Rows from block 2 of the text decoder, named by matrix and row number. Rows with one number belong to one attention dimension. Each number is 128 + 32 x the weight over its row's rms, rounded and kept within 0 to 255. All counts start at 0. Numbers have three digits each.
# q: attention query, key and value (stacked) (decoder.blocks.2.attn.qkv.weight, 576x192, the q third), inputs 0-95
# k: attention query, key and value (stacked) (decoder.blocks.2.attn.qkv.weight, 576x192, the k third), inputs 0-95
q.98:146112128155228149080067139157111124150100153084118112175123108136132088065094119143123144130132137145142131175110079145127091130171111098152129103122124103138074119105108072181078137113077101063079142101092106070129127148067160130133141116056116100078113085136157143106104115125111148152
q.99:150108131135252139110056118164143154118129163134095105167094100143112141165114119143162123098163128158106102175128122140152105129159096147105148102120160112155072087135125118137094086120109122109132120096165142124124134151060177185168138160084081135053151110137161134129121107143143161121
q.100:122128130109040139161168071098153127119162131166119163050105127122113194199167111115154080128158121126106113117144170121139162090094153182073156150134142155136153131167134217105165066129167147178147106145168157185125129096171105152143118157189130153173143163119098129157132127166160120108
q.101:146167143161055170069144140125122094196122120149163140107099135132115167056098036127103048164149142122145165207098100191140137105159195168155144155124148128145147140126135175189194148087078122107064124129073130091122127138166094089133126173158164119171098127135147137149110128165151120166
q.102:129080123126255129144073096155145163095133168119075112170124110135133119179133185139172166090147124151116097122139133110142105128123077116116152098129130114150082080149106099124072065160139115126159129096183130139128130137060195202161133130080080129061156106130152135120124115129141150112
q.103:124181141133017105096168158124118094148122081129180134101143160111131149076097059123089081171116137125132145147108130167108150148154185122160124178129124136126178184129147140123190181079109138121123133146073118109125124116191067056103127132178164142201095125132124113148137160104109118149
q.104:143180173153122086140134159185089170093099156167145036149168102099142117170173145183148133133134164163099128107101124112119090169132137089127072140076096076074120133103176087098118182135118127186156154158144113139064155118125107144074179113155107127096178130183101141100160137077092183144
q.105:113104122086107116174155072104146153070160145144096141093126119109123138223172183117163165101130118134099098045162186058123136115077087124068122128142113150112122123164122161075107045143193148171160113141187150187134124111131111165123118102148093144128162154120104124140138118124144124071
q.106:123168131146062125086118193133112109187112066146172117129115154130136135054078075130100085167107135106154156176094105171113151156163187139204117140112130124130180148121153137139178243091077131101090137137088117096120131133167106057123134145142184134164086128140122109132121147130115122168
q.107:130146143137164094111095140161087155088085139139127032191164108097139077120132168166142157132093127140113126086106118090104069163129104077157064116094080074080102114089146069102065183128101113101116156144131090105111130138101132129068156095063115128077139114170095121078143121069091159116
q.108:112081084101131169122129101069168087164163100094111226103087152156114146093087108069109122120126093094156129152161133146141171090124122169125184118183162188180142126158078172157145073124143134087105097101114150124191102136134149114185072144115147128162083128067161115160099122179166074115
q.109:151175180159129100139124154187086174092094163152151052139164106112146120169174148195145133123142167168099121111108128111111096153134144089130091144072100072084117132115173093106114170137121113197152167160139103130053168117126103152082192112157107126103171135186110159096153128087098186148
q.110:131180156118113120187179149132143140106153148180137138097138116107153198180180124123155134093164126154120131106157159129145164139129157127097131184134137145113143138153130166117164116149176152213169114161150158184109133114163115157141120145225115175169174155126153129148159165121156138120
q.111:127082099142126136065081108123117107166106104087124123146118146152092070078071114130096102175098136098136132172092100146115099111127110146160132073119134113145125124096132102140104140101076108038085138089107105073147127145097137094122137124037146073089083103126103126115102091146104114147
q.112:108169124130019083128184157108129103144142073184170115104150160129110150150142075114104070163123131099109152148116147172120156137111158167145084137120158139113182172115163140073195197126121156140162119129146146150124136124181103074110126147180165132159132149127099097152157142118095092147
q.113:133110129124111168157161108107164119157166141108124217060097138158130185146152100106122105110175128132142122161153140158151178090128152170089208161156168168175135136168108188166191055136160132165155109121122157154131132109149126147189111166197129139187124143098166146173108143192178111133
q.114:112177133130012110120184157102124093129130080148165140096143150105124153094118083114102092166104132105133162126116140152110145135121166133145103162134123144107181158126145146118175167106119134133127131150091133112130118116195079057099115128196175140199112157127113109146137144113117123132
q.115:147112130159225150084070142157113121152102155085120114175123110137131092060092115142122138130135137142144139181109077147129095133179115102152130107122128104140077122106107075189079131111075100061079142102090106068129126151071161131136138122060118101082113084137160145110103117128109146154
q.116:150146147164144172065136128141125098173116142129142144122090128133122195047079035134124051147163146139140156232098082203158132111182184165161162157123149121150132127134097155217142118088068110086057125113069129087119124148124134126156126174130150132152104102130171144146101121166142149158
q.117:111097090104113161131151115076174089171175101114114225091090150151111161115101094065114113123140108098150137159160134159153184100125132175111176125183169197175153138161088178152171079126148151122120086104123168144179105132146139113188073151157140128168103132065168112175114133178164078127
q.118:151160173157144105131105140182081173084082162134147045153162109115150103148162162201141140123125151165105114102104127097099081147134133083143097139069092058089105119107170086109090167133115097156141179157132084112062163120117113152077193108114116128097154133193097160081138120086099182134
q.119:151164156159131161068147124141122092150127127147145134121076139123112221069080019133131042146167146149121153223101087201162130118174174161157166163125147120145127126151109152209158116091069123108060117129087138099116122141132132143141128185140146135152111097137163132156125124148140155159
q.120:118074082112124166105111094080162081166145096087117198114089155158106123075069110086101116150116106090156129155129128143133149087125118170137178106163161159180130119139094163156129082107122123034089109092107135104182106141121147103173095141076156115145076121091133115148091113178153071117
q.121:107160132143021099106178172118122097151135086184157108125145155127114122107136088115102073164116138097121187149107131172134146150120148154153089153124152133109171159095160134095172204122098156128152121129127139137125131144183099075102118170175168122145122146135121105139165145096097089149
q.122:127167141128064130170179141123155110151159128185140157070124135126117193173160090117131083130163138127122143168135153166157166120125172182097154165132174152133168151138141195123190110127157158190162106134152166179117135121175110143156117167225139146169159154116134126161158153161154123141
q.123:104131118111135086134169154117101130106125117114118080184194156116132059137140173123094159133069134102098142094110110081114078200081092114181049122119109123088130144084160084076134229170145150130166133157156124158138127156143131099094117070115135107094133113126110088092168160044071138108
q.124:108084081098128163122135105068170086166165098102107219107091151149112146095089106061113123121124090092157133149160131147146171098123119169122174118187161192175144128153078170153149080125142142087108090101117155130198094137136151110182064145118145130161087126064160105163104128174163072113
q.125:106081078096131160119133103068170085163163096101104210115093151146112139089087110061113126123117086090157133145157129144145165101122114167126168115186157188174140125147079166152143083122139141072106091099117153127203089138132154107178062144106147133157084123067154100161102129171161071108
q.126:151165173159130097130111144185083169089084157145150038151163106111145105152160153199139134138128163162101118106092124104105080152133135086139088135066094058084109123102176085105098172128112106153141173154134092117060163120116107146072196109120115124094161130196090154086145122083093182139
q.127:134163153143136085120116152175088158094089142160133016182169107093136086140147158173146145140105140145108134095096118103113071175127117084146052123083087069072110122078168073095091197129103127124134152148141102123096135133112123128063162103099114126077159120182084121085156131067086167127
q.128:127117122154192177098145135112136120190118158078111160130070132079070126119167114121148109143156135121121170161109067162146092082135171177112090179158119138070101171180052148197153134174083118127158126137128137102132103112135183105103122113145141127174112061113156126143139116141117136144
q.129:159163119111110129101166107116125126116104152100146112122134156136094115150107121133089083085128100099097156177169133164118052110067117183104069078109202121124115108077109119124108054076154126151074127092082101116142137162122157060198115189056135124098156185133111150051128119096150119102
q.130:095088115114124114104145122102105095094149110112099160080153152132168150080154138116107150157131146131114123039113127110121187154122141047172169207145066135158142160159099111117144170184100145125177121157145091165122121117184153189077126113143133118156044132111140109157164103072099138124
q.131:066125073119078133139131124082104085108178091143099158161112140109126120137111166079122142131068127120137187093144130066146139153119094127150130132168052167106174135129117170155144162160154152129118102194181155139169092148150124143144101121141136129153093114086104071182139107171179130117
q.132:152169108138166102024131111095066099110103101093124111137144149123136126075125131129066076093114125115100156100167089143119141129080147143148089156121060114117095149129019123157118111094068135146105127149107111106134125153139211093143121111103135148123109177131133118087134072057126127067
q.133:119059149110094107170139110129170112108134073152109137049152126156156176102088104121136154174178144126139096112095160118106212164133144071193175152131147142188160151152167100103168184141127156108121108088136088175118119098162113178130136157156187155158063132128128107140143106092066169161
q.134:068123071112085137133134123077106084111178091140095160160112147107120119132106163076119138121069115111135191099153126070148136151113094135150125130170060171107174131133115170158141156158154156127112097188173153141175088153152126133154094128131139133154089118083108071175136106163181125110
q.135:110133122169170151155137167121137140198121130117110135159087106091112123107157116121157133134147134121153168171119075148148107116174175177157086137151085139077132180193079121217166172159086126113181121142168163098127104089126173120107127111166171146157130029117140103164139128145083158162
q.136:184133187143166114129124137183153168142084161123162097093144107150141143129151089177140122142188147152121061151097135186112128114148160113109133132088191086154086132122139083093120108099102106131152157069090107122079169098105132136093165123137117120104166135173145181095129153092068133152
q.137:089080131128111123155119141130127102135147092153107147098134114131159169101138120114164161173147155154137105086087120100145219173165144064174160188146064139156143165154135123116158213176095150108183115162167130173113115084154146198076139110193140133165074098114133097194156138112084158156
q.138:106090167127118119225101190166188131132158116162120137105089110133150133157116096126193191167132125157155115105091193127120165154169138102156181125139171137137171134181151100079113211147169136109209125091153140155115130089131074139073134103176171139143120089139134132174135154117076137180
q.139:138169120164150139132136144115126121195120137107144124196079118082096105128125108120151121122123124107133170144130095146138065112154122189114068093146107137058139193179075125181146182142098134127174116173163179089132104114101165098089125076160146120140155058130136122172140138158091129161
q.140:106142108177130127056124130102071124136119138079118107147106171124120094134180144133103060102134132113082167140158087131128078081099159182170072137126073116078146175152058124168159189123083123151116138166126114089133126141143183100134131098099157134145109154124125110111138043089126149124
q.141:125173117162166144151143169129121128187124139114113130186098120075091123124120107117154118124132130126142174169128073157150080125153151183140071116153100140073135174145082130199168172158089134117177111167171171099133097097098171119101119103158148144151141058115127105157147124142084146149
q.142:169171142151148146143120142155146156194108159141144101172119098104079112161103100132155093105147115118135147239135101167156077103145136222081083062123189127092102116100136139156116095082124124132107115110122178098131120131070117069166122130135122135111207101137129138110108164166123128137
q.143:138156124168175153144135157129134138208114140113132129189100114068087111137140117125177129134137128118149165175115088145143066117181150196126083110146114137058121180153107138197151179147091122111167126167166174087128097108103148102119128098171146130159158045127145116171124146172091149179
q.144:092047130098076126112117088112138104067146103128106149062135129177170144103111143122103145152151139132123097080110160094114218134101122045153197183123125132196131102137149126077116128160137137129119128099085080174125145125160117182129134151120141132128073170118133126121118098110160119112
q.145:124108131088089101119118108136114128046137111150131117080183145181167145131112149135092129116111123146112088089145173103108180148087108070131166132105151117195134071072177124064103070091171129147076130101096087161127160150147088151151131167086106136100111220135111137084124118094163111077
q.146:113074135092092132099103084121143112063150127141116129081128134185172136111090127126089126125146122122114097102130164119128187120079104065125188140115160124214122071117144122044099101124154136138086121078072094171126155154132115165140130145094122127090103202131124140091109101111178099088
q.147:066121078107096124130140130083118075113184088145093163155116150103127135130110152070127139126079116111131183091149127081161144167119094126151121138176061174116174141133109162150144163157148166128126088181174156155175085146155134145146091125147142138160083114080110068187148114147161127112
q.148:139178110122125152088120124115109156101126166103139119168099136131115068154143168143082108088098113100111149138167147130107046079091104159088126078111161120096127081099110157122092042126173104161094140136107141100137156196108106064169119115065075119089185168135124158054105095163213084097
q.149:115124119162161156140151144112121116182106125094113138124121112082057158117123131117160096145164135122115178159113076124125117123150172182145063138150114146039117186153095148198149150153089122127162123170157140112129094071151167099127126141162168149180123045104151102133152114123086174148
q.150:165174131135141140127126120139131160119112160116148110173116125132107077166114143148104108086103107112135142177163140147111039084101112181088119073106187115109115072099135137131097050090170099145086146091095133078137147170085101072179122142069111117084192160146118160067090119161177104107
q.151:189135179149159132127115127175137182143072168112163094101139105154131121129146104186130119132177142147126072164105131174095113089138162128105136120080194082140083116122147094105113094100108089130132169076084100102080172109101122114108166130111113117096174142177146189071109142109095129146
q.152:099069143099113101139121131137166124069162115150104140092107143169186134110170119129128180153117130163133088053109184125117198149129110054149196178133119122187130112153128102067134161154150134109175136078114095176117147123138104167072134119132143122115082142138126140154130135098099088128
q.153:190135177148161133125117127173137182143072168110163094101139107152129121127146104185130117129178139145125073166108130175094112088136161130105136119081197082140082115123147095105112091099108090129130168074082099102082171110102122110111164132108113119097173143176146188069108142108096128144
q.154:093082116096091112118132108109124109054151102129104152083139146163182137095143151126096164151110140144124097034122163101103193148103111029161188192129084127182147112144122115080131135162145130121141135116115083167123145130173125180096132124110125122132064167117122126128141098091144113102
q.155:067121081108098119129143131085121071112185087146094161152119151103128142127110148070127137128082117110128181089147126085165145173121095123151118139176060174118174144136108158149145166155145170126128086180172157158174084144155136147144091124150145139161080112081110068188152115141154130112
q.156:117090154135140099151135140151146103164127100147111131090157121123148186110125084113174143163163142158139103130092100139161197186164158093164126182143092132160119166147141091141167209134071155093173110115148117160117103069142145193083135136193174137167078092125128101190158164082040174157
q.157:106079138089093090138097103134173122064156106166136127085099111186175153134122110129131159129121110148110079075132205117120200133120098079108174120118173120187126107150146100027081106098173130132125138058096112174122158129122096125108134133121135129083122167141123150119118133110118084122
q.158:102060129099068117092110073107143108062138107125127134056125124184154146108102133128086124136158128120106104078125170102101196118091116064128176150113147125184131116154140119070102100131144135146087130086070081165126153128159128139143138147094147125106089166127137141097115094103161114106
q.159:130177113158138109072140124115106107129119128100145097195098157114129111125136094126123107098112109128090149105167107155124087115108104179137053080132071115061145219169043093146148184111088137139155124177148155100127126121088182076077132080118157140116128113143114126155160112098071121124
q.160:105113099105071087151129131088085120101155123121130128047111064055122134123146157117147111181123159118115176045086157046108154107091101062131139144127070135078142133157118139095081155149127119062088121205148106143132110132193126145149128174087110117163116141106116108155133117127177150129
q.161:133088141149181156088123104154149122167108144086113127180147202120111098122094123139172145083160101152146077211164125168104105100142176180177158120129196108160088156127123130145142103121071084169144160077119101089125131094050127111168134141114158118142108110130123140124069153148086118138
q.162:140091126129134137139128123126111126160142125103125141114134130089098102171115160137196142100153116154163107187128182088092130092100186174161201108123172120127119135122123169114132131120110101114113142133157108098120124131096111121212141197127106103142156130117186125166109167189157170162
q.163:123118137144143167155152105135170123122115188109080111146151132104099160132122112134153122142173131127093125146128074185163087126157129103090084136134110121097042127123101089148136067187075105146105114083096143130131121064043166155081121065103117136121133041123078139087118106125108155136
q.164:143111130128098132118125123132087120173133094087145143140149152080097087158109179126195147105101109167170109167133194062080127102147175205144214121131140122110132138120125199153121137085117102119126156166159092076131108146113123108198133200147112095153145121127193125166106154184141156148
q.165:112094126144157149160137114123161153076115184123090111092141093126126184127136090135138096159176143102079152115120056168168139118088123077092078115127116130126079080167132094123126085218112127131148100086096155159128133063081158162088126106070150170128119097120044126086107082117133158118
q.166:194150197177101140135108118189108170128066153109159098128135076149128118162135141194144120166132188155116091140082132133102092116167146129105137142082115077112095104120157115143119094113111096135159174118111107085077159105095117136055191118132114108111172098202110189085113121125093154135
k.98:175198095123188073147106154072115124147102112141167116126067095097122120080102107121096124111114074166161134132148106127119129139160089155095160120078109120093100161109091121156091048082137114121081152147144158085113127106151128128138132099127126138148165097103187127143119178194184139069
k.99:162173108144182083122114121061129136151087120093172089131098091137133092085110127149080128123109123113163151134117110134087120127143086155119124123071115120096123235085089108150117068114139102085096184134105120078127149121171141085127145108120177196158156127125184149102116168175166105098
k.100:095045148137079172118147106169131120114148155105102121145181182162111124182114170131156118148146198086087127145088143114137129123088162130161091123153173128153161127140147140098166187172135134109167124121115087166129142151108137126139125176120148126108113165144067143106134077057070105180
k.101:157133109106078154162163146141109107085166139151153185078063128090089190170126126098156103109149107176089108141124145102157142094144162175059146106142171142134108046148124177119116118084146122140116107147146159139087102112092129166183076180145059029105168143100090191116127100158161161142
k.102:161152118153185087115102124082134143167074123091160086150120106146131081089106130167090138119114135093168161127120102146099109142140083136136105136080099124096134245092096095153115089145129112103113176131103113082139157126189142081104162093121195217165129117129186142111122174161145098085
k.103:088112142100066168141160122167127121090180134162095177090129138104123196180179122088170119122144116166085102123128157116158147099112186126108145125170149137159109009164176169102147166119128133150132080120143148168106105124079127164157096160142050051100130147129071115131132083116121169176
k.104:117149158089141116126134119124168135083145112121126166117127093122202116109163115148118219145104127122195090000163173146088102136139113000108165157193085145142137114122129090115126155145136129126148129104110101145117096133145127141087127093122108127145093132149142136109142128100129132134
k.105:096052152152085155097116087172139155140121141095108085171204148184136092158137162159135128166113204074117135131085131127120145131091160107194086141136138120151172152128147115114173174170123129108171134111098086140157155159114137108089153138118175176122103152163094097107114099069061084179
k.106:109144128103131140149154186120120100103169108170117189070104125079123197136144103095156119111154062189111090130190142118155120110161142148085175117164133134134098050177135160129106132079124138169096096136149163143107086100111132164167104154143059042110126117121099156168139115141165173123
k.107:127168136092163089143102149107158152109117107132138148122104066111210111087152113147117227132096101143224088010181146148092120152159102000103179152154067142138113123115110081131109119120145117146137140114112123122120100112147133145080142080119101136149116103127160122137127167136155134108
k.108:138105101168112144127126133137090118171114145133127092138135167136052141150095140109138034113154132130055168255089086110169152117115146255151089101067174112114123141136130167139132107115117128127109125151146152114139160126111128114169126164135151129110158127111111121143117122149122124126
k.109:121150162094141117126131124126168136089140116118122163120120095123200111101162115150117219143106128116196097000163165148091098146140106000110161158194081147138140122119125086120124148152135130125151130103106101143120097131151131138082121087121113128145092127148146140107144133095125132127
k.110:113102182134091176089162080175164117102151145103080144125168162155127121152162123140133141153147188074102152100085154148126096124088145072146088151184132147130160120127153114105154186199110143107165108093111096162132120154134121113101087115132153133125081158167104140080156082057065124165
k.111:141153073117164087168101176078089133147113112154180118124086100098125142109089136112126109101111066184144101157173108103130159125166114191109168102073136108128094134132106151148105076052148114145086146166145157098118135104119133149168170153126098117129173108091145123173102164200195132097
k.112:079083135094082168134168114149132125079179133143111166106181149115141166177159141104163140132129125140104091100147173116129131089111178092138143119188157129166125044169168157092163201136131142143142103127136106177120101139087090159161140178136080085114105172136058130142134075097120148188
k.113:140081129166086172108155095155110104145132159110116110141145195155046133170107145115135045128161166097040177228062108113163127108086149237148067109114186120115148140136148163123153139155111139101131119133133123137131156146118124105163107167133166124108135157130097146103135090106092119147
k.114:092111143101079172136163115166130117080187134162096177103147140111138175173176123091157135123135115153093099102139162119154141106117183096127145125185146137160124017165175161102147175124126141155140078123147139172108097139075110167144105152141059057097116152132070113136137079106116164178
k.115:175200098122189075149109151071115121145105114142165118122063095096121121081102106121097124109116075165159134133144107127121126137159087154091160120079110121092098161107091123156092045084136113117079151148144159086109126107152127130141128099129124135148164098104189130140122176193186141069
k.116:170169088119146120157149137076112103098142143146168152091012110085094165127104123100124105105147106167112135123099126110145124118166109157043146098108152134099091119134104159144100051088141111116078131157145157106087111102129155150176082152145087087128182133101139194112127129183210157088
k.117:132099109166106155120141121141091110159128143131124100134147178139048146159099139107138027117157141124041168255084099108165146107107153255154084102081182112116132136139139174132138124121114133121110120149147144122138157134108123112176121171138152125110148140119104123134121105139114124138
k.118:126154153094147105132117132121167144098127117121127156124109083120206107095159117152116227141101121123210094000167154149095105154147102000104165157181073146139130122115116080127119133144140126131150134105105109136120099124151135141076128082118108131145103116139152140116138149107135131117
k.119:152171084129117127152154131095124121089155155142154161083004092094104171147140116111136114106153125161113139116076131125156113111172140147017146107116141135110107092160116156142099076099139110125096116146142149116087112103119155144169060166150074080129192141104122206071123114183206162104
k.120:140113086156119132139117143119084123170111138141141093135117152127060144148090143105139047106145118149074152255105087105164163117126141255138104093057174109117108137132124171141127092092128124134100130158150161108134158119108131122177140168134134125111173123103115121156109133174146123120
k.121:097113139075085165137164109139137130075182126157118183090153125105150175167179124098154145126126107157116094083158177121129139070120172076107156121189142136158098030151164162091147185118137133149129098125140127171106096132087100167163138158134063074112124166131072123140134087128144146184
k.122:104081164127082194104176088165142103091170147112095152117167181149108141172136142125144116147152183091068139127094162122130111106089157115145095128176171138140155110139159151099164189175122145104153105113124093169121122157116118129142101164136138117110090179164077150092149056071078121177
k.123:102150136099134090119111127154148174129110096149116112145171109110213119142155125157137191142083085150189116050154126155116136133135160043142166169127077107156112082191178098141114129116112127204127105109118125116168097125137018142054143097134121167144096134159128078160098146147158139116
k.124:136104101167112144126128130136089118168117143134128093137138168136053143153095139108138033114154132131054166255089090110167152113114149255151089100068175111115122138137132168137133111113117129128109125152147152115139159126108126115171128166136150128111158129111109118144116119151122125129
k.125:136106097166114141128124133133090119170115143135130092138136164135054143152094139107138036114152130135059164255091088110167154113115148255148092100064174110116119137136130168137132108110119127130108126152148154113138159125107126116170131165135148129111162127109110116147114123156126124128
k.126:122154152089146107133122130118166142092134114124129160120112084119206111100160118149118226141101120127208089000169162146091106148146105000103169154183078145140130118118120085122120138140141126130147133106108108138118098126148133143082131088119104129145103121141149138116138143110138132122
k.127:119159143084153100137116135109162144092135105130135160116116076114210117100157114143117227139097109139214081000178164146086116138150110000104178153172078143143120114118117088119118137125143122138140135109114114133117096122142129147087139089120099131147106120138149123128131148126149132124
k.128:106117128110067175103149097129133136120138158132085150138121136099081113192190153131199160101119159126131225101141143118123119107080076118080029110174121123088115131115160158094191194183116141174131136122144126169068107102133106132095170103138059070083166166116130141136166126124128073160
k.129:115101131130172127163090160153130170143122133085166111162135169128144133147079121167130130099124131108150111153209119134114142123115148126184191186104149124145123132150114130144126142135151074160140158117133069069175140101111131125179083173131162153177120119134105113158084143145132110149
k.130:159198121123087111091171087121167089100145129159149131134119099104106139147134090091118127150125119165112175118053152160123089097138114147100038055135125143096132129093155132097125120145127131097127102116131191125055119167115144120097177076130092095091175125117131114130160096167120138104
k.131:151080169118134133168142128165232121124133122187115103093123096160150138092093102120105125165189075134147077129101131169150160118131142090118141117141189111186073106118134078129091066073113149058114090029075169167179148130122135152149086164083131147085109134143075151092114154132152079091
k.132:161111137124161108166109114210165200131115157119117110155150108073148139162092159143186140132173099138150119129147141156120125148208217108150168151147154128147117148106154111144102094139102092150183140102114098094110107064108188129169139180116127157163170091118109125131101125127102153100
k.133:167186099140103150110182111071129063108146106138150174119113130133096129110091089095081125128110117142119158132053152135114087071120085147116125028128146162098136108155145176120135082129153117116123109137134210098102118194120206111117139079148130122105150148125128121124140101192181171111
k.134:147076167119139132172140129166233124124134123182116102096124099161155139091089102122107126164188077130148074128110130168148161121135142086124146120139188112188073107121131074132091065075113144061116091028077164162181150127122135154149081167082135151089107129143072150095111154133149078094
k.135:122105144117069172107140113132127152130127146155084143116141122113091117135211156128178158072149117119138228107153129117124132123117101120085035099169103120093099130111123148097184166167119147195138125124135135182085110084141139125097171101138074080077150147116147161110153145110127083163
k.136:115183092136111128082118122086024130131122135077139157157127151097098118162174153132147127092070176130105184129133127090111092128118115175123104131118067142067181145130129187121163190179143115194138166226175100097069106132132123103103181084175119101162152130114184111156146100124112179163
k.137:152183132119079143088179091093139085108144136159118161095125095112100131119182112087124130136139122155110167111044152138121092094132113139081066062153108138094134122111144153096131113136117150107109107132130192152064107156133153116096178069142094102092145145121149143101165100144139153122
k.138:128155119145058127129146136061090099104114097158137139116111095153108141086152101112100124131094123143101130127073113107132127115087053170091068067115087137102133095086139139106157149096169159119118116164129204161130131167122092133046169044135109110078131130132159123118149119143130119136
k.139:134082175120092150122089118177106188144111141135093121118145097131118127151197186168208149090151159114132178101176124092119160165131145117090081183137096114122092156105129134103113152121127153197137131120129093175106127068148114119100128147134095109108130135138119168093124164084085069168
k.140:161064125125164153129096105174154182148126160141082090164151145090111114161104185149183140126176097124156156129187137143122160146168234107156147145141176079117111145178165155133134122125070098158164127106127093122161099098097199126164106215130138160150154148138093137104076140129112090144
k.141:134099168108077165110129107153123191141124142138105133094160109108107132145219160152199158078164132120144205097181133111110150147141144114100062142155099114103092155140117141110155170136110148208117126118133104173072112067153135106108165131148080098101145158130123170092147152100117078175
k.142:100061156123145167172076148119074160156110129082116161117121142130127108110138190172161137069129152099151114132205119075108170128116133119150176192143126121133099136156107151136117159128142120186118190160127067130150121069144099129164113163151138129155087132127160159131106159091136099166
k.143:110091165108073173131108110125092146138133132147076151092124115135115114118207180136179151066147149109135186108175132078117157133126112121090079131159110123114081134126121151098148150129129170197112123140128119197102122099164108131110137126139073073087118133114152171110158159089131077157
k.144:136179073132150106109190140098159062103154127148139142140095142117117139149093081089089122174105082145118124128048134166153070110111088129104140062129144150122165107118166129141138075136128112047119090132128189099125122183107170132123106097101140134116149122119117101148133093181155183076
k.145:136157094146190082137136148116147120122120123106188106144138136133159139113055083115056101178115107139126048154107121166133118117142158134176206130090148130158166115140110104164117104111139091067135136125119128067165142162098149132165118144114183183176125120134114096140094107163145178108
k.146:139157081152197082123147166127142079115117134098168130172100150121130149156043097128105104189103109131107067140064107167161088154111099127139191128109132136143177120143145094171101105131133091020131143141125147072147130138099145126120084121099182176160123108135116098158104098152119186091
k.147:152080169120134136168145118159232124118134131182116107095117092164155143088103101122105120158190074135141077130101130174154155112134143092112142117137184106189071100118133079131093065076116138068113096030070172162165154127115134157142089160082132146084110132144073159089107147140158076102
k.148:104073126138177093148087159173122161147114117115139068159129156148156125142069135155126115145121124111138066151200098121148172182134157131178179209096151099169133141140127092163109117106111125115136128117123066112196159111128100141156074193099157154151097109139106107158094155103092100113
k.149:109119145096080184114158102112122148126151149144078162107141131104093110153222158121172160095129137140145229105143157111100123078091099116094039105177115119094101116136151174077213170180124128187135141129136126168066111114144142132108185108140069078089153174113154144123153134137152081172
k.150:109072127138174109168083167165115168151111113104135099146136155151160129126075139164131123129121124102145078143206099118141165174135145117173202190101142120166126136144110097170117134106132115135138134121126070109203148102128101138158075184112165160161103106141108113153092158104114116124
k.151:105176088136120120088111137096025132138121125074140150161138163093100113167154154134150136097065181121115179127153125083104100144122113166142113138119071149066185155137123177124163191180140118188144160226185085094089103129140123098113168094175124109170146124111184098166149109116098180155
k.152:138192073160095082106165136105130119095121120139150089166124101140156144100138084111091123167102121136102117124065105166158092157137092153104089073095079133117169115097147089148147115126142131074142091147139197116130136176106097134048152045108110132096165086131141090129147089151115156106
k.153:103175087136123120088110138097024133138121125073140149162139164093102113167153155134151136097065183121115178126156126082102101145123113164145114139118072149068185156138122175125163191181140116189144160226185083093091103129141123099114166097174125110172145122111183097167148109116097179155
k.154:148195095138127089099186127131178093103149121163148102142132123129134150150102063094089116187117104156110123132055129181152080133138113139118104063107133140127163118110151103139129090125124127057132071101135189106118136187113153127101131091102131140109161119139102090136143090166121174076
k.155:154082168120133137167146115156230124116136134182116109094115091164155144089107102122104118158191073136138079130097130174155153109134143093109142116136183105189070098118133081132093064076117136071111098032069175162161155128113133159140091158081132145083112134145072161087106144142162076104
k.156:153187131119086159109159093085133096110144139145119185097120098100099134111184120103133141106140133150116190105056157133109091079137104126080079052160102159086121118112113169095135138148142133153114128143137191143050092138128157115098180059165095099110155137116160148103160102152167161140
k.157:115135080160120065137130186084096122101091123090166069192124125154175139104092131116070112175095142124106077130064102143139104160087079146128131126085110110150162103112147071139177119128175095076179171173108142095149153139098095144065152091099184165137135095121131100131098110147107145128
k.158:135157071147168103113165162125145090109129136115144122186101160119119132174071106117096115188083101128115113135058122160148080127088089131122156108108149127125171108135165117148148090148136087041164132137127155081160134177090165137115096128093166157129156116133106093154105093177119163089
k.159:123070149137156102138069176185127219135105157130105034191144116112154137136137191163176144118165148115137144112175107137124154212162194114144114180117107069137107160132171087124116120119114110183160159121128094131134128074102123135106106164115140158123151095150124142104086158095065072147
k.160:164106098156091145096181092108117085133098158083199158132098182163099161174138092100103065204136142119080128172057086145182144069051103180095110124106170124153161095134108151131145139129123092044118139122088130110185170123110119115127147144111166104129109153097098157136116083186124110144
k.161:147155148118100099161045159159120202153112113172106090131116051102147103091132171175167177066127155145188146088174135104101132187214153100130125133116074122101093180101122108151095116106127143210137123134146121121103092103150150123109137121154091140127174096146164105098109195093136139103
k.162:170117073137055093125089134128103146145083144139216106153037094114125161173126145148169141148116143166148102106092098119172159124140073138045122120106122102145119137100113132139085131085126114088121129154098131125156115081125132133109179178142075081128167145116122141149086149176167133140
k.163:138178170125122142119108140145114168165110092122137126111184114135134055079153128140082163111104182113177172128167149122078137122130193120174094129105095153081116207151118119105188255145126154181132153121139099123064137150144109077132172091133121088126156127135167107086163186117089083166
k.164:160102068135070095120086146134136150132107146172176081158046114108127161166130152138193153131143101158143118092135106126181151139152072117050121119116127094159097147096115111153114077076112124115108104138104142143123114083135139165109165176119066096111161143134091134164088155178186126141
k.165:141156177135138173128129098134115118160099110091122147124198140143104041098139108143083125155103190102143157158111143119073104097085163144184097137135134153079123186141154144076158255164139142144142169127153118115100128155120082053136180082148172121139110132132164121089183151095075089170
k.166:094128122096146132124128134139222132122152095172106097142141133114125064158129124118136235096109073121194129078172171150113085143120076062101113110184141126117134143128127092079159127119128212113126086081143155212096106162138131096131126120100065117092129151170069122155192170105139120150